Weights of a small image classifier: batches of 384, trained on simulated grey scan slices of phantoms with and without marks.
Rows from block 3 of a small image classifier, named by matrix and row number. Rows with one number belong to one channel. Each number is 128 + 24 x the weight over its row's rms, rounded and kept within 0 to 255. All counts start at 0. Numbers have three digits each.
After each channel's rows are labels from the 100 images, of 14848, where the channel reaches its highest value: "top examples" is what is common among them. Only what is clearly more common there than usual is listed. The data: simulated grey scan slices of phantoms with and without marks.
# convs0: expand 3x3 conv, stride 2 (model.blocks.3.convs.0.weight, 240x40x3x3, each kernel summed), inputs 0-39
# convs1: project pointwise conv (model.blocks.3.convs.1.weight, 80x240x1x1, transposed), outputs 0-79

convs0.13:175138144112129107065142125152125106096148143123078123167148162085117143170149138113131121131105112122112107104115115128
convs1.13:128085128128104128171092182136128130149103128128128164128140128128128167094128148103133122126135120125128109050145142128128140110136149112154128128144080079128091099089128126128128152112181106095128137183111128128152100153081111128110128110
top examples: several spots

convs0.120:125161158155145137129148152124121140084153119136116081100109137162149175115119127099163109104167141119099106139110126085
convs1.120:164157128151128128110148120081128122128117122128127130125098121183115153148155128128088167124117110103162128096115137097083132173164115103128128128108082180128164158104108165128128109128103125105077146074137139160128125151139122147095128129
top examples: crack in bone; belly

convs0.190:104096136141132149129136132092104137123108164126076106191119161115126133108172131110166108145098140160130137153110106141
convs1.190:128122179128156128133157169137128134128128128098128128135173150153098124152152072128167092126128122152128175112147128091177101114151128140091128128165128145141093160149152128161128178111102128128154131105124075084128141154129128118097115128
top examples: chest; low contrast

convs0.208:115095101129172121071126156103094119145153126136147085097162134131129160112106153130104114095138156128131122172120105121
convs1.208:132128140175128132124145104136128172128145120163130142167120109128128128091160128090148095128100054128139144186075161128132128164087128128128128128128091156128128128155135117128128128107128128085128148090114167086174106098136128128128103128
top examples: crack in bone

convs0.223:135066082120083089119145119116146101102113150120106133078133100150135138141128114153128143168127132104161136128160117111
convs1.223:128107107128129128078132161128128085128128073128128128128129043148178128128063108128128107128145128082155107095108128119108128128099116107104107111177130128109120153140117162128156128128128141173128128128117150128148128146128144118146128186
top examples: ring; belly

convs0.48:141182116155149120075137164159157150117126108123122136101144119150145120095143120127159140097106148174112149157125131088
convs1.48:110150128175128104130128128128128128171140103128127120111174128128128144162133158131128128138181128128128120087160149128099166234170108114139108128128098168100128161140128155128167112157128128135120140132128129157092128158128128161139128128
top examples: belly; ring; dark spot

convs0.121:165120131144137091128157178107144165106123134134146144164109143138101184134120127150113152159127093105177114133143140107
convs1.121:128113131181096129142128160095163128116128142093103127158176134109128128163128128113119109102128128115105084111105138188137133139112137073143141177101153120096155092128128092126122111136105146113128128148166085127069130100128156105118130128
top examples: ring; limb

convs0.167:101079123116098187098109124124134117149112114131155142127147117105101055149108117119134143149091138132128135164119128110
convs1.167:149107148136148106145181128104114100106111158115128144128128164136077128164128172128075128092161110154128103128151094116151143128144128128113128129088128143128090122154104145175144081112167128158116116115089145128128128128079178150116130128
top examples: belly; streaks

convs0.81:132130144087176089135098129106113156134111092114158119121127099118155138113167081101140125121082140142105160118137119161
convs1.81:122122147144128059092147128171127107167150095120101146104128111128101128125123150142128084128128132124067129155119145155116123137128089128163128099128112128160153148128122063125117128084128147128149169093114128128159121128153153179091128128
top examples: limb; low contrast

convs0.122:134121127102139119127110091173157164134134156138159103101121152110115167104157146117121136165118121126164118123092083173
convs1.122:152128166128143104128115128128128128079128115077134138128169150095093128082128154165125128176085128147142128136094189149112128142128155146128073128168128189131148141136128145128128102150147128124177158128128092130120109128119111146152105129
top examples: belly; low contrast

convs0.200:127136160117106119147161113127135107155165123127123098127138130138142114111134157150174139075115136127098160143120049129
convs1.200:169128128128128128077106128164165137128128114128109117128092101128128143128118128093173144128128079148128128150153128128148096173198087108159128128152150129128128144070128114124128128104190128128115118172103128159155152094128128128128128094
top examples: belly

convs0.109:123099168127136093070097139113148099169151126131131117108125131138152147181125137160122145104135111092137173146149145124
convs1.109:128143120128151144128107105134106113128099123141128128133128128181128128133128093113151128155128112150133107154128164128128106117128128128125151068128144095088128108128045148128128151105208139128090077128128125140136115095161134101147076136
top examples: ring

convs0.77:168142136092144158140106123141088124107104116121152097142125177106167120181134150111130127139102108142140139170117089135
convs1.77:128159126118124128128128086116128162158114089111128160112153128128161128186149184128173128111128139107085159082128128162128068166128099128105145128112128128128102096128105128080101155088132137102128161161133128115099128116107128161125128133
top examples: crack in bone

convs0.125:123122132165147194126108145130169121085096120167119136119122109101146088146171127109120108124120099125170125149143117147
convs1.125:086120149104144113134128123157128149155118122166163146128139128128063065139128073151113107157154144142147111112136149128142162115114128115128160128121128164103115120132150143164128156104087128087168106128139139099138120184174128098128128128
top examples: low contrast; belly; noisy

convs0.88:107110161123115130141118100101136114120093142116096156133136121047096128138105163120144119092129134135158164118170121132
convs1.88:128128128139128128128135069117128128123121146128128106148109128108128145171128124070128128136071084128157128128128139103126128154128163128165117174169160060140102128118117125125148136128195137128157128142128090142141128154193114126098113128
top examples: dark spot

convs0.65:175178117167082101113136119127131145110121116105140097147121144113102122112196136120123112096126107110117101143126127093
convs1.65:147128128154128187151099156118108128111144096070128143162151122128124128128130128128128174114097084115169109135192128111128159085166094103124138128128164162128156102147138123140156113128146103137128142128075128108134146098123096128128168128
top examples: noisy; belly

convs0.9:126131121183121122114146126138140137117131117143169143103096120109123094114114120151130156136110071178157085131084156117
convs1.9:128128182128144154128086119148107147128101130128144103167111128162134137133132128151137128163111184079137128123109147151089181136117101139156061105114128128134076102141134099114135121108129112128164109115130116128128097128089070132128105128
top examples: several spots; side: left half; limb

convs0.198:125132119143088162115100100156131157144096105194132140109121129124134160117138075133132116115111130128153122081094097116
convs1.198:128088140128124069153128128128111105128126128110113097128146108155117097124128110173128100143103157113132147100128138097130157131128128168190142054128126180145121088149100125128128087111113156123113099164104112068132128128128128128106128128
top examples: belly; low contrast

convs0.123:142151124149107103061151128088108155124098113150154147127088112139121148144150147146161125126143085170147157144130127136
convs1.123:134160128111113088106110128128144138102175071136077127128084128183128128128118152116164128115134163119104099128129123089100135142097178128117156121099142128065128128128094128128119128137107141160128143073153152128130105096090128126128128105
top examples: ring

convs0.37:156132129181084110124074133156100098111138124158130114116076113111130132149122156092138098129097101115157126145110133122
convs1.37:110128199091128156128106128147161148128152109170111128127143153128100133141177153086100128128148102139128128140149117107138148128088171128163171128079128145128159146128128128163104119141092128102142164138118128128076105122094143128102099104
top examples: limb; several spots

convs0.237:145101154129133131108163138095163115145110150083153083163098132138099130152147172101095142133150107111115125120110102098
convs1.237:114106128162156128081127147144128128128128155127148098143161127167126134046137128132088150085105078111097093097128103110112135100089128151128140160122128101101089095128152143150099124116128092076128134128128128128128137112170128149128152128
top examples: limb; several spots; side: left half

convs0.21:060162106144114150103141116093105117147123158141141115146187110100168099128163101153133130139126127117122135117102119127
convs1.21:119111121149128107128115082123128080101100128149160141150122141104128125137128111128128120125101156162114122128125114103151113112128095162128129128200128108128109143158128139071170064120163160150159085128130139153186117128128139155128116164
top examples: dark spot; side: left half; belly

convs0.226:147138090104103123154146117077137116134116151096125134077118107159134170103121104113141148168126147169143154156131109107
convs1.226:167128128128128151111170161085128147128169128128099118119100045093088151128078104128144157128128150139108130102110172090128090119128095128169119100128096107128144128173128088117158128108128150153128141110128130128128128143114144141153128146
top examples: ring; belly

convs0.74:092103109131135139107114104099080137117098100142176096109106116092118133120126094115147108143134089079151128131094137122
convs1.74:175140154128128127113081095095139128107122145128128109106115166150122128150109128143104089139128128163128128084142128088143136128056127177128147128143126123164109105115147148117128172173100152128085156109128157157165108128121158170128128128
top examples: chest; low contrast

convs0.182:111122181138178124146135127106083075126108177121168108124091140144107121144113160130097125117114129133129140126150128097
convs1.182:128128082147129112090128092128143157143128128170103124128128130136128128128132128128128166110133103143108144096123095109172149103118128156148128158128100147107128157128155072140117163116128164088138163121151128147117128043099122105128186153
top examples: crack in bone; belly

convs0.87:104131102090117094100143111126092090111136149130106114167129119105168125175075158137142111141082121103131129112135129134
convs1.87:151180171090109176117100166147131086126142164129094102128144117128118101128177135107154115096162115117101128128174128052128128128164102128125128118125086128158170142128110128128121128153128128147137128131149128151128128096094154128093138128
top examples: ring; belly

convs0.6:129169131141137097114184121127133147112122143104132144113150139142098117127126080078124104134088113177155103138096099123
convs1.6:108105119128128161118137099140164100111126146151099063174128140128128091168084091118135128128106107099128128128116114161128109165121128096097099128128108156128128140128165128128091172105128147120097178128128077170128128118128128163128127082
top examples: belly; low contrast

convs0.75:147131140156118150086137138126109081171136104181065142149135120151183126123142115137134139121112142111130147114093123125
convs1.75:103128146128128106116146128141154153119110054137158127102182142156144165113128128128113128128146139128148154097137153128128164154132059147149128112130121128128128124128087127105128083098084128095073145179124116096169128124115110149113128128
top examples: side: right half; several spots; belly; finding: crack in bone

convs0.172:149131125134123148144121136180151131067149125133124140152116179117143151108119137085120126183148122134149164127167102136
convs1.172:128060128143183062130145128104147107137147107128162128157128128128099128081167102140128090103108128128119128074086094128097129131128128128107146126110140124128154151114146128118128128095100120151095128162131080079120128162126133128128137157
top examples: belly; low contrast

convs0.31:129094129165114138090106114137105098125069102125109149125160124132157140139129102149188134128162119099126139107147088118
convs1.31:141128077112082128136133096111128142147128128121149151096128128147151141106151113128144101155128136154128140128128161152166097148112145117170158128165126173117078146105152128128128156148130073096171155173128108156111128104165120113078132156
top examples: side: right half; belly; dark spot

convs0.133:121101154095163115113119134109086084101134127095130119133121143115131117131105161099165139140176147156109151149108073126
convs1.133:128150091124090128128128076128148128148129135152128156128106109167128128128122186154128138108159122162186155095123081081128131098148113128128136152114106146161116084128142150082114155128133137174121146098128108128113126128151105128128150187
top examples: crack in bone

convs0.138:148134115079125138108087158115147151111119118163106106115126150131114124081108114108120121165142127138094108116107164065
convs1.138:129156125088105097103128126091128128087160141103126128174128089128119099119145128144108112094128126174113121128146092092071112146141128128128128107128128146105128093107128152097128128170124140060149143081092153145143128101143165100128128155
top examples: dark spot; chest; low contrast; streaks

convs0.58:088158158125141128134122162143149127128121139115115142106087120127098130154163126156093161177094149128170145131133167162
convs1.58:148128128152128154110134187164133128144070121145145158105086076056101128134128111118128128067119174128102093128118089128131128128154128136143128106128139085128116128115128154128156138121158128155141128148128098114178128129150128113094128108
top examples: ring; belly

convs0.174:131077130138127136168103136159081142156077138111134125129111097127109101088104127107162103149135132086097148135131125143
convs1.174:147092188094162118128128128128153128087114106136128128128081128166163128132160169114128128127128133053140128128128128151128128128125128149097163099132151128122099159090081128115099128114120128056143136128127128165120128128140128154091120164
top examples: low contrast; belly

convs0.177:095160133061127112116109125131138057107149138126145135139123130104077093160103139144133135127110113120126154105138118152
convs1.177:108128128109156128146076128128128089106142172185128131128099124128128128064138128115128121110125128096171106128128128128125156112118128128190128104115128077130168128128124149085128105137083157129128128117142096128115139082128138128062144094
top examples: side: right half; crack in bone; belly

convs0.46:100166161164125141144130100152124116115113156099135138120140151116158119114161109110133132063166108129134125102152159082
convs1.46:180090128189128128122128126128144113128096141161162123128116169115150100110128160170128173181128163105087128136128143114128138174145128159126087129131116136160127179075102128140139117128117128094157128128115128110128098149137101128144162128
top examples: dark spot; belly

convs0.80:134105130167136150120114148122101125139123135129102131079122110133161096124128123189110121123093136105145143087160094076
convs1.80:128098071128117128156135099094148179128112146128117128128174128155157150184159128123109091128128161102128169131192147112157128161125128093121171103168155163123152159128120128132128128128113117128120143125101123144110136148128111147092128171
top examples: belly

convs0.141:053131114152143134125158111181112121134105102111149162142147101129139137140116125095135142091177140157111138133106120120
convs1.141:138109128128107075119120152147094172176128147142120133087107157118089128118103128101122120169088128128128144151128082101128131170128128100137090129148086147138128075153158143148170076156128128091128128128152150131157128134143139128149109100
top examples: low contrast; dark spot

convs0.215:099079135086111079117146132129148113139140142115159096111141121117110101136180100100116137133143129152142181122101107144
convs1.215:159161112128128128128091164128157132066162136146150133155128063113114170134128152159061127128128138129110128142151159183128123118175140128160128141123127128131128130119120125112109104128128128163137165144097098104162128104147169161145128104
top examples: chest; low contrast

convs0.86:131084146178093133087120105170137149112119109130164113153145112133110134132132130189115146107107124131136156108165102140
convs1.86:128141125098094106162125128092063141122099083119119128098102106145128140131099150155128128128103129128082128146128128180118095142128095090123157156128128117119157128128149106134081131156128110098138158194086128128095128126172134128097111128
top examples: belly; low contrast; noisy

convs0.119:130170092113117142112173102132085133124117126112121129151141122130151116127104130116178148085133060148121152119108127095
convs1.119:128148128112124105167128126155132117169128128153080128144129128104113100128128146178120128128145128137128128147125134093090108079166128123086120162145079143116108170128122152135163100128098128104143193157151128146121128128128063128093097112
top examples: belly; low contrast; dark spot

convs0.47:134116124121114115168146149162131161126123188106115115054137127149154134091100168131135131127114137134134123155099125100
convs1.47:128128128128119128172128128095173128110128128134138109128148097157157152127111128139149105145087128136155117128128151058101148147139128110103128128116128145069176108128105167142127128180128113188154128122128097128131168178123174109135128104
top examples: limb; low contrast

convs0.5:127104132106145153112150145118113090112104135080173110160153141128133084129159140127130136108148093144086174141104125158
convs1.5:097121067115106128146103126128128174128147149134100128128126156128103097128156130189128132137146128134143128172092129106139118114147086111146118103150081139128116094144128128128112138075128128146144143125128187128128173100114182120105177128
top examples: side: right half; belly; crack in bone

convs0.97:135094176136120141057095160114102084143105087126135120143147098150141147125107103142141120138129108130163153136136117134
convs1.97:167128080128126127118151128128128131145128113131118128128145128204160113123128087128122128128128128128123102119080162128115140120077128153138148055094128098099108128128122090128129146101128091160094153144100136171162128128176128129128092152
top examples: several spots; ring

convs0.228:150125158111140158102105098159077155098108124168129137168138113114129103136143137149108125161081088120152154118121130151
convs1.228:128118121128128148153131128151106124152128155128109133129193103159135121176122128109128141126154128141128153088147108128152163157128128128129161169104089128181128140175098113097109132136128117155162135156108128098202128146103093128078120128
top examples: chest

convs0.108:157202133092142143095118136117115142125122114139098136100117124121143141111113112115138125154111087094133120090089180132
convs1.108:141123145115128093109128129128166128151128135128087139141108127128128164140113165121132128114097121106122142143128075128072135110128128128128128128128128145128108140145162213093079095146128110047133128157130128177128086096128131128128133151
top examples: low contrast; dark spot

convs0.149:166118077149109124108117143151130141144116092091142132177116151121133092148130122105125158071111117130154137117115110084
convs1.149:138128103112113140144093107128099173135128144107128128128167128128128128126093173129106128118072123197128141165160111109128128070158123090090063091133128115140128128136088108150128126125128091128128158128128128111125156163128128095128166128
top examples: dark spot

convs0.221:116128130115130109122106110156117069145104169125110124122142095145126095161099109139109178190119137100139133103134110144
convs1.221:128140116180128159128087128128128128109112162194155091098068089128107128115133107134128115135128113128159154128116112128128157102145146101148093134113128158117070128120094128079128171104100128136152118128128131141166128135142152134120128186
top examples: crack in bone; chest

convs0.156:120130162069136107142136117124099135118077132156118078162123108120139114107103149145119122084150119123099152108154132165
convs1.156:156100128136128143125128135144143152128144128154115113132146128098126087081147095109108163100170128128103102105114128128100106144084128128128127128153156144128155125141110068128141128128195164125191115143128155169132163120105139128070128152
top examples: chest; low contrast

convs0.4:161120159131140130098117110181091109141126126076137087154082102106105102118149114131142110139087158138117131120112106129
convs1.4:125128128100081171128113152077160128128160128136100110091159136143156163156133128098128089182145172087089128121113113109130087178152128150117128128128111128154133133138160171128128165167128138129154150144141128103141086128120149128145128128
top examples: ring

convs0.219:165133146162135108136108103152118158129127149171089102168157122122140142095118130127109159123122138140122085164098112179
convs1.219:140128154160144149118186065128131145104151071182128128145128128128091128132151135174128128133128128162196092120110124101128109160128158128128128128100172128128144132142126128128124156125128118128154192162139071128128128128133119128120126128
top examples: low contrast; limb

convs0.202:122133150117094124126149147107126130124089168169114142145117079141110112197111141151145122110111094141106108141113156161
convs1.202:128135123128166128154080092099128165108104135162128128157104128112128146128143128128147152149157128146095138128156140183145128156080155132133086136135163115128113158145163157122151128107168105199137114128151122128166128100081113090128128133
top examples: side: right half; chest; crack in bone; finding: several spots

convs0.29:101115148145117111133117091128118124099169103086111131187170099093116124097115111160083119104143129121142135105119150120
convs1.29:134128099148114128083145144153148135167125128115158135132125101107128124076160135128098073177058114143133128150128158153174106132106129128128117128150093105128123070128108109131128108131128149153080175126089134120128146162128128105124121150
top examples: dark spot; side: left half; belly

convs0.63:137124121146129134088123097167083180132131147112135163155130096159097146143102126096106170146127145130157115115159157121
convs1.63:095167134128146139118128076120114169158209144128162142140162128112185128124135166083157123161150162128128109163142128128128128128128126118118128118128134161177110108184128139128128082153134101128137113123098128128127160110116094128147138127
top examples: dark spot; belly; ring

convs0.165:120092097136113166076118104138108113165108149159109143122134119161151142114145091107128143140093144153090170101124144139
convs1.165:124128128133107096140128118075128153128128141145153123091116167154128128132128137128154092151139157115116144131128128097103152087158087134128111090133144184108120102159102106163134102142093109126141151128056127153128128128120164163128092184
top examples: chest; several spots; crack in bone

convs0.61:119089124138100140148108125121120159142135090088105135161094107098185137148165124141122149109134113154117093085126125100
convs1.61:148139133128090128113098128114109128128128104107065105122128131106153158107128145103124128128157122128145128155168128086128078095128128123141147128128128137157089100174128160138085090128109128131122117171150128132108148160104128184150169190
top examples: crack in bone; side: right half; chest

convs0.106:128117157080141163120124120103123120101149145136104123106151137139123112160062131180122158139140104125182099118122138131
convs1.106:160118106149132081131107161128102145119103163128112113176164099146128111169147078128112123091128098103164128145148139128095128128128128128139128150128075128146152170116109165120128128128128128159185128128105160152087085141128120164123128092
top examples: dark spot; chest

convs0.98:160125160151129140167107111178140158102106135142121132132165115163185125107138111126121146122128141150153136137110172173
convs1.98:110128128143136128110099067085139119128147092129145099150114128180080145128143128131128090128128157128163128128094110104128164127094148128128140133128110164149122163139119088163137146128162128128185190165128085160133128128142091148128128128
top examples: dark spot; side: left half; limb

convs0.142:149132190148132102129109174152132088119142145112094140161141148117132160147123138121120148162121141080127174118155110120
convs1.142:114128099137132146112128145128156128128112117115156114128152163159128128128199145095128128135128128177128128102146080082128074135149132134156122135109130117174091139128121168149119141128128128113128118154190128126154107128143158128128209114
top examples: crack in bone

convs0.216:100138120128154098152096139119113097067180156126136119113135119155085117121097146108145117144157147127122150144110119176
convs1.216:107150128134128113139117070139130089138167128175128100154144112150089105125102128116128137114156095125187138156128084128125175128128144155111136154128128122156128126100128114191094115157148162106092128128084140126128128086128126128128178145
top examples: side: right half; belly; low contrast; crack in bone

convs0.137:122136098151135110099090147130112167150116105128135132096077141124095127148154124104139142117115081131171150180101148136
convs1.137:157178121128102144141108118128128128155140171128118109128186128114118123143098106140128123161128098101128077155095133133152159101144155162184073099128158185128096121085128128128128128099115113128128111111129128125161121113128158132103119082
top examples: ring; belly

convs0.220:107121125145092149109121069111149142085134121114137108136129150164136105134156174086144091117152122172118136134145105102
convs1.220:149112128128171125076118128170132149119153172128128128155129178131119155128105098108128128137093128083128131128132086128077128081128129128128136110128105144147085128128133128156066127108173128102103103113150128131122125129164128198153128143
top examples: limb; noisy; low contrast

convs0.239:112123150128130116115122167154129129116127159077119142116104125123161123122134140148084144137096120129148129143191199112
convs1.239:179139087188088119128133128128141092128110128152160138127119111094128090163118128100128140128087144161087162128151101128128128162128128128128140128132117128161116067170137128128155128154098072140128132146179128156102128128100137162128128147
top examples: dark spot; side: left half; belly

convs0.153:122161101132121122151119090135151145094086136169149130146131076122145114121122110133100145146105131140122119110128152206
convs1.153:128099122109120118136080106128128149128128128115073109170144128185128125128088128113133128128128165151168165142128098181128128128163121120128128097128088128181126102161122080111121179106128128098144128124100110141145134128145101150088162153
top examples: chest

convs0.130:112113101116142124097125125153153087075124166119058122125129118155138118107102148125093110112149122134152124097125113089
convs1.130:104128105128128128146128128151116128113156128142126129148128169095081107128136100132139128128159083128176147128122122074142161149072111114160128128194105161128128158155092128123077128063098128145107138118139128128112093128128108144128128160
top examples: crack in bone

convs0.10:116182121183103143088136129176146147150155133145157134126125129142158162134114108141113117086140156137147108114121154094
convs1.10:156138108128128090192133143128104146128128109155183128096128118097152164117173130128128102124124143135128104128128142164108136128128136131128143140109087154128147184108128128084176114173128128127128129125172123096136099100162093132154128073
top examples: dark spot; low contrast; belly

convs0.19:114093141113130144118068106147161133110167146113126123180130133106127139146145157099087123131166134126177115148100116113
convs1.19:097148105147129172159098104147128107090101128100151184128128138107078128187128160128107128139130128133129136163128150134151166139149166128128166125131075112144126128103094156152128128128130128136128105113135073133096137128154094128169124089
top examples: belly; low contrast

convs0.34:130112112141125132107133112152144127129091125139089146133111061149143102136140107107140083195123121159150123124162101124
convs1.34:093128099142125128128128128128128082165128128128130102155114098153151128136138128088111128128179128100128109126183093100128096128095128128145101164128170164107087128176128149102128128128126154130135128128101105165128128178150143128152117203
top examples: chest; crack in bone

convs0.135:134093132118129143122146166140107124127168126066183149120119146161132133149127143129136102094168163162115138127087139130
convs1.135:128128077128089087128128128134147128113108128102117176128130128128109128128160128128137167110168134128143191128104063128128128154128128134109096128105128141080128102128128114128174148167128161086128150091146128090130075153128122149128162101
top examples: crack in bone; belly

convs0.195:116150166125139162128089122156159070165143130167147145147150099150110119162164081118117132104137136131150142144128134140
convs1.195:128128156132084123121128118166128156149104102134128165139086128127084143098148074145091094139128128144120155105111112171128135128128090128169120128103153128128098129128082154128128104093128150112085170125128114117128149108128132128193159083
top examples: several spots

convs0.8:125157166145140139123104060125130103138177133158180117136130116121091108121142147110117105131104110143139115133143180125
convs1.8:128128128109087134128151144124144128155128125128128078098101120134183137128102128139088108154090128092156128128119128156118130116114128117128116128072128183128123145112183106141187153133111104163128144178142137163104128099144148117128163173
top examples: chest; low contrast

convs0.36:095135106143140141171135113105110125158106144122130113081137118143128137177171127088144121121099129191124134136115159095
convs1.36:157128128137125171086073135159185129120119163163143118092072120132129170140128136148128128166128132128089128110099161121119100128167128128128096128157101128114106128087113089128128177115098115155119128156110100128128128109163128103128088129
top examples: side: right half; dark spot

convs0.164:153110148099155141135114200130134143132095096117112148133139170127124116121100111129152132145083144129125124101139167078
convs1.164:095156128128111096116128183110128128162097172128106134128173163130104094154189094090128081108102128128128112140129128128081104152154125106109144145147113134128128128158123141128102149128090139131193168120118125090129153126152146144128128122
top examples: dark spot

convs0.102:156123145117127143131160154140124122106133093098154137110132176083126115121129128133141141172163076125178145097110105153
convs1.102:128075128161128128116128153128128159127155128125144177107117128128103100128124108128110148128095110111128102097128161146101090139127066086147128150120113095169130128120175128084119145122147133163136132115100132132083148116128103202151129100
top examples: chest; low contrast

convs0.93:137146130163085132143129123127115158103120153149122139149098110123120123103095187162128116089108143131136128128137083067
convs1.93:128117128145153128083124128139106128149164099152128128119128128111106128128128121188128135148128109099152150113151128081074100125132128102154156162152175154154146128170128095079127132112186152161124128133128117126128162169128124180139128162
top examples: limb

convs0.42:103132125173100132119123143134124099157101097157127134192128097112124128151075140145130103126139107097107095087149132122
convs1.42:128084128128128128128128092163104144084063085132165128127150128128083128083147102128120128148128128141106118100128128118179091128144116172117158190128151128128109153128128128131145103128185129128153139117106090128101128152110166149128111136
top examples: several spots

convs0.205:147196146127105123129090129111141117130143118159130161186072117125105127151113131131091109114108116130161122138099143138
convs1.205:118166145129160122206133128153160101096114128109128128097142128128128164128128152099129128071139145102126067097158167170119128102128144142128129150102117139128128128116150114112121090079106128128114128114128081128128141189128128115128159116
top examples: limb; crack in bone

convs0.111:121088096119126149076114173140102109122123105148112140152119109108114106152146134104065132100118109136142116156119175122
convs1.111:130114079128131137151126128101128143128149132093136128128129186152110187155131128128111151128147128162068128183094129106144128139128159128128111128113103096148128072146107128128128081128135095125130155112099179159113156154081133128128144099
top examples: several spots; limb

convs0.184:126135158176145141108087095084130148136135169148128117153131104129118134100151128081144083117148148113103121107149169128
convs1.184:128144173087091136128121144128173103128105095122128105143080128119115148173141116132131136133113085062144102101128127138109128101135133147130143140098122190128111171128140128120100151123128124122131128087138128128106143154206127151164137133
top examples: belly; low contrast

convs0.155:085120109120122130141121141112125127119157155169159104172120129088146093163117173172112142110173116107121129111122142104
convs1.155:127128146121154128106081159144143128128128161143144168123116128128130128078094088084128136090107128177142128128128101158111184128111099099137128128155126113103128128118184091089090100141175128128128128128142144114062117131134128128098136116
top examples: low contrast; chest